config = dict(
    train_examples=101725,
    crop_scale_min=1,
    encoder_activation='relu',
    encoder_layer_scale_init=1.0,
    encoder_dropout=0.05,
    encoder_patch_size=[2, 2],
    encoder_depths=[2, 2, 5, 2],
    encoder_kernel_size=7,
    fusion_encoder_qk_norm=True,
    fusion_encoder_positions='learned',
    fusion_encoder_cross_attention_every=1,
    nesterov=True,
    orthogonalizer='newton_schulz_5',
    adamw_lr_other_params=0.0011,
    decay_fraction=0.4,
)
Rows from block 2 of the image encoder of a small model that answers yes/no questions on an image's attributes, named by matrix and row number. Rows with one number belong to one neuron. Each number is 50 + 15 x the weight over its row's rms, rounded and kept within 0 to 99. All counts start at 0. After the name is the row's rms in percent of the matrix's.
Before each neuron's rows are labels from the 100 images, of 14976, where the neuron reaches its highest value: "responds to" is what is common among them. Only what is clearly more common there than usual is listed. The data: abstract colour fields from 500 small random pattern networks.
# fc1: MLP up (encoder.blocks.2.mlp.fc1.weight, 288x96), inputs 48-95
# fc2: MLP down (encoder.blocks.2.mlp.fc2.weight, 96x288, transposed), outputs 48-95

responds to: bright
fc1.224 136:45 65 49 66 68 49 48 29 56 55 51 53 48 47 37 72 34 90 45 48 50 65 44 26 36 42 49 84 41 67 49 60 67 59 75 60 59 44 23 42 37 38 36 48 43 49 46 49
fc2.224 165:61 52 64 28 39 38 40 62 47 46 74 72 55 62 55 59 60 49 75 59 73 70 48 25 58 43 27 24 46 98 43 42 58 70 57 49 64 34 44 64 66 35 45 46 58 58 22 43

responds to: fine detail
fc1.118 138:74 45 52 49 19 60 66 39 42 52 49 49 37 45 89 77 40 26 27 26 59 04 51 62 59 78 41 63 48 58 39 67 42 53 32 39 62 52 50 34 48 63 46 56 37 45 39 45
fc2.118 133:50 58 24 64 63 65 55 62 47 49 38 42 58 44 29 44 38 49 43 45 43 38 58 32 63 46 26 74 23 71 64 90 51 44 42 50 37 52 80 48 45 42 36 70 57 30 43 77

responds to: fine detail
fc1.2 163:36 47 37 61 58 49 37 44 62 32 52 58 10 51 34 43 68 10 67 73 67 66 43 46 45 41 59 32 49 69 43 46 59 51 64 58 57 58 61 54 53 59 26 72 38 18 56 74
fc2.2 168:50 52 36 34 52 57 66 62 47 11 49 18 62 46 32 50 56 51 54 44 20 49 41 22 76 57 80 53 52 63 55 37 52 49 89 62 34 35 89 69 36 57 47 53 62 52 58 54

responds to: fine detail
fc1.97 137:47 47 27 32 62 54 59 18 46 39 49 42 74 46 69 40 53 66 42 18 34 11 44 48 56 51 70 60 49 67 53 63 57 26 68 62 60 50 45 87 55 09 48 39 36 45 56 42
fc2.97 127:27 45 45 41 43 38 80 38 44 33 71 48 44 38 46 62 24 65 52 43 25 82 72 37 51 84 76 43 45 29 35 55 54 63 74 32 69 66 41 44 53 59 46 50 49 56 82 38

responds to: fine detail
fc1.235 033:40 65 59 36 51 51 53 46 57 53 35 29 65 15 56 81 76 60 61 54 62 23 36 48 48 66 31 43 28 54 66 52 27 55 78 50 41 49 43 43 53 59 26 44 10 58 49 58
fc2.235 027:46 33 37 57 59 39 50 69 48 53 34 45 44 46 36 53 45 35 60 60 43 54 50 47 69 58 25 58 38 59 37 70 66 57 21 38 43 53 67 57 54 76 62 45 61 67 65 53

responds to: fine detail
fc1.176 143:57 45 67 53 28 58 08 54 43 47 48 19 74 23 59 83 77 43 35 68 30 56 70 01 51 54 29 57 57 58 74 61 51 53 27 50 39 41 37 70 42 65 39 80 49 54 43 46
fc2.176 146:64 60 62 56 61 54 39 52 82 49 13 22 78 59 26 51 52 48 40 85 64 37 38 57 50 69 68 24 64 63 50 50 61 54 60 49 41 38 13 66 58 68 53 56 60 44 38 48

responds to: fine detail
fc1.34 152:47 48 54 43 62 36 69 46 52 27 57 29 55 57 70 65 43 31 45 44 35 53 60 38 62 50 42 62 67 32 44 20 49 47 25 51 47 67 50 35 52 50 47 61 70 52 37 44
fc2.34 152:61 32 48 72 33 59 26 33 71 34 28 58 69 45 55 33 19 52 62 46 65 39 55 19 58 73 35 21 44 59 42 68 33 44 39 19 43 67 62 49 34 51 55 42 64 44 59 31

responds to: bright; fine detail
fc1.19 111:59 29 55 41 77 35 45 53 64 36 51 44 41 61 53 43 64 73 44 83 51 69 42 54 44 41 47 78 55 61 43 47 60 41 63 54 69 53 33 28 46 71 37 38 34 50 42 49
fc2.19 133:37 46 72 51 64 37 58 59 54 68 51 60 59 37 56 44 56 51 86 51 61 45 48 31 55 63 43 14 19 63 57 49 53 51 37 49 43 28 34 50 61 29 60 39 44 50 29 48

responds to: fine detail
fc1.99 152:52 43 56 49 67 36 40 53 39 54 54 40 50 33 27 91 47 61 56 48 70 60 24 58 55 42 66 30 63 58 33 44 67 53 51 49 39 58 57 60 52 53 31 61 18 32 28 71
fc2.99 129:64 37 47 18 45 51 44 38 70 43 47 94 79 27 50 58 61 50 59 27 59 48 58 46 51 56 72 58 53 49 55 27 47 47 24 72 55 80 60 32 32 80 55 42 43 56 44 71

responds to: fine detail
fc1.16 106:62 69 43 64 41 59 58 58 39 42 34 65 91 44 39 39 49 62 55 09 28 51 43 54 54 59 51 46 21 51 48 32 47 62 48 17 63 63 49 39 57 72 48 64 39 68 39 92
fc2.16 109:38 60 54 42 52 42 50 49 29 48 41 55 60 53 70 43 64 46 41 35 48 74 49 67 52 71 33 30 47 59 76 46 47 24 60 29 43 74 61 69 36 60 76 59 33 45 24 50

responds to: fine detail
fc1.206 053:62 45 40 68 36 36 44 34 50 45 59 76 57 58 73 29 57 40 59 36 43 70 34 73 45 30 67 64 50 47 78 39 67 37 36 50 54 29 35 40 61 50 52 46 15 99 33 53
fc2.206 051:17 53 58 35 71 27 61 49 50 35 56 62 57 55 22 58 48 52 45 22 38 61 42 55 30 67 46 72 33 59 83 18 57 36 46 26 44 53 43 49 52 37 34 41 32 50 33 42

responds to: fine detail
fc1.237 135:51 34 32 73 50 15 41 66 60 47 65 46 33 35 49 43 78 60 49 44 24 44 73 41 62 51 34 74 64 63 30 46 39 38 68 69 52 33 59 63 32 53 48 50 45 59 61 71
fc2.237 141:55 46 26 75 56 49 47 67 61 52 54 32 59 61 57 46 47 58 60 45 11 67 35 60 41 42 75 39 54 61 41 27 49 56 20 33 60 29 48 46 56 59 41 72 23 30 51 44

responds to: fine detail
fc1.66 084:67 39 41 39 67 39 42 18 37 35 57 61 40 36 54 59 64 50 50 37 44 53 32 57 40 42 44 65 41 59 52 65 49 69 20 19 69 61 63 64 27 58 54 57 66 52 50 55
fc2.66 089:45 53 59 66 35 38 44 45 44 35 50 56 51 61 62 60 72 11 52 74 49 63 47 63 44 72 37 56 48 51 56 79 38 71 70 60 69 54 31 44 42 79 40 55 61 79 36 65

responds to: fine detail
fc1.192 064:36 69 38 64 36 62 46 42 47 79 49 63 69 60 58 61 73 42 63 28 51 42 50 32 46 64 04 48 37 77 58 35 42 26 48 89 51 44 32 60 58 69 43 50 41 54 52 38
fc2.192 049:19 59 74 67 47 60 49 67 51 72 49 74 31 30 58 62 67 68 33 37 63 54 75 41 34 45 36 65 41 53 55 55 62 32 60 33 73 33 38 43 44 40 77 64 65 66 58 36

responds to: fine detail
fc1.160 144:49 39 52 49 47 41 40 65 38 57 60 64 94 46 48 49 73 38 56 60 35 54 61 41 67 56 33 52 55 46 38 49 47 68 55 33 47 39 34 98 51 46 14 57 50 49 34 61
fc2.160 126:47 49 65 58 63 45 51 52 48 39 46 35 23 63 42 38 69 44 54 41 76 55 32 17 39 99 22 62 59 53 63 47 40 53 25 38 31 44 70 26 18 53 38 56 57 57 63 64

responds to: fine detail
fc1.244 126:50 46 52 40 44 37 56 60 72 48 74 51 51 50 38 39 45 67 45 43 18 55 36 37 40 33 55 45 61 53 48 49 38 65 37 40 56 22 30 59 43 51 76 36 29 29 66 36
fc2.244 125:53 57 47 60 53 69 53 61 64 78 53 44 43 43 66 60 30 60 64 21 67 40 57 44 57 55 47 31 57 67 63 34 46 37 45 62 39 53 54 02 46 53 68 19 55 46 53 63

responds to: fine detail
fc1.33 104:64 36 29 49 41 31 53 65 60 19 59 21 51 55 61 35 58 46 53 45 49 60 74 44 61 64 34 54 28 54 19 41 60 27 47 45 67 59 64 54 46 47 36 44 57 52 50 64
fc2.33 105:52 50 65 56 37 29 53 77 33 63 40 58 32 75 53 45 79 23 36 54 32 53 51 67 50 13 45 40 27 83 64 14 36 59 45 60 59 75 49 36 46 57 65 58 57 69 50 71

responds to: fine detail
fc1.240 146:36 62 63 41 41 62 49 67 73 54 55 55 45 50 52 65 15 54 48 45 69 73 26 49 24 57 14 44 60 69 28 33 54 38 38 57 65 21 53 61 51 60 57 56 52 54 73 74
fc2.240 143:64 45 72 25 54 38 26 52 61 59 43 53 44 39 39 43 40 73 63 58 46 30 37 56 66 57 47 48 80 48 27 48 69 63 72 49 24 29 27 67 52 51 33 49 47 79 56 47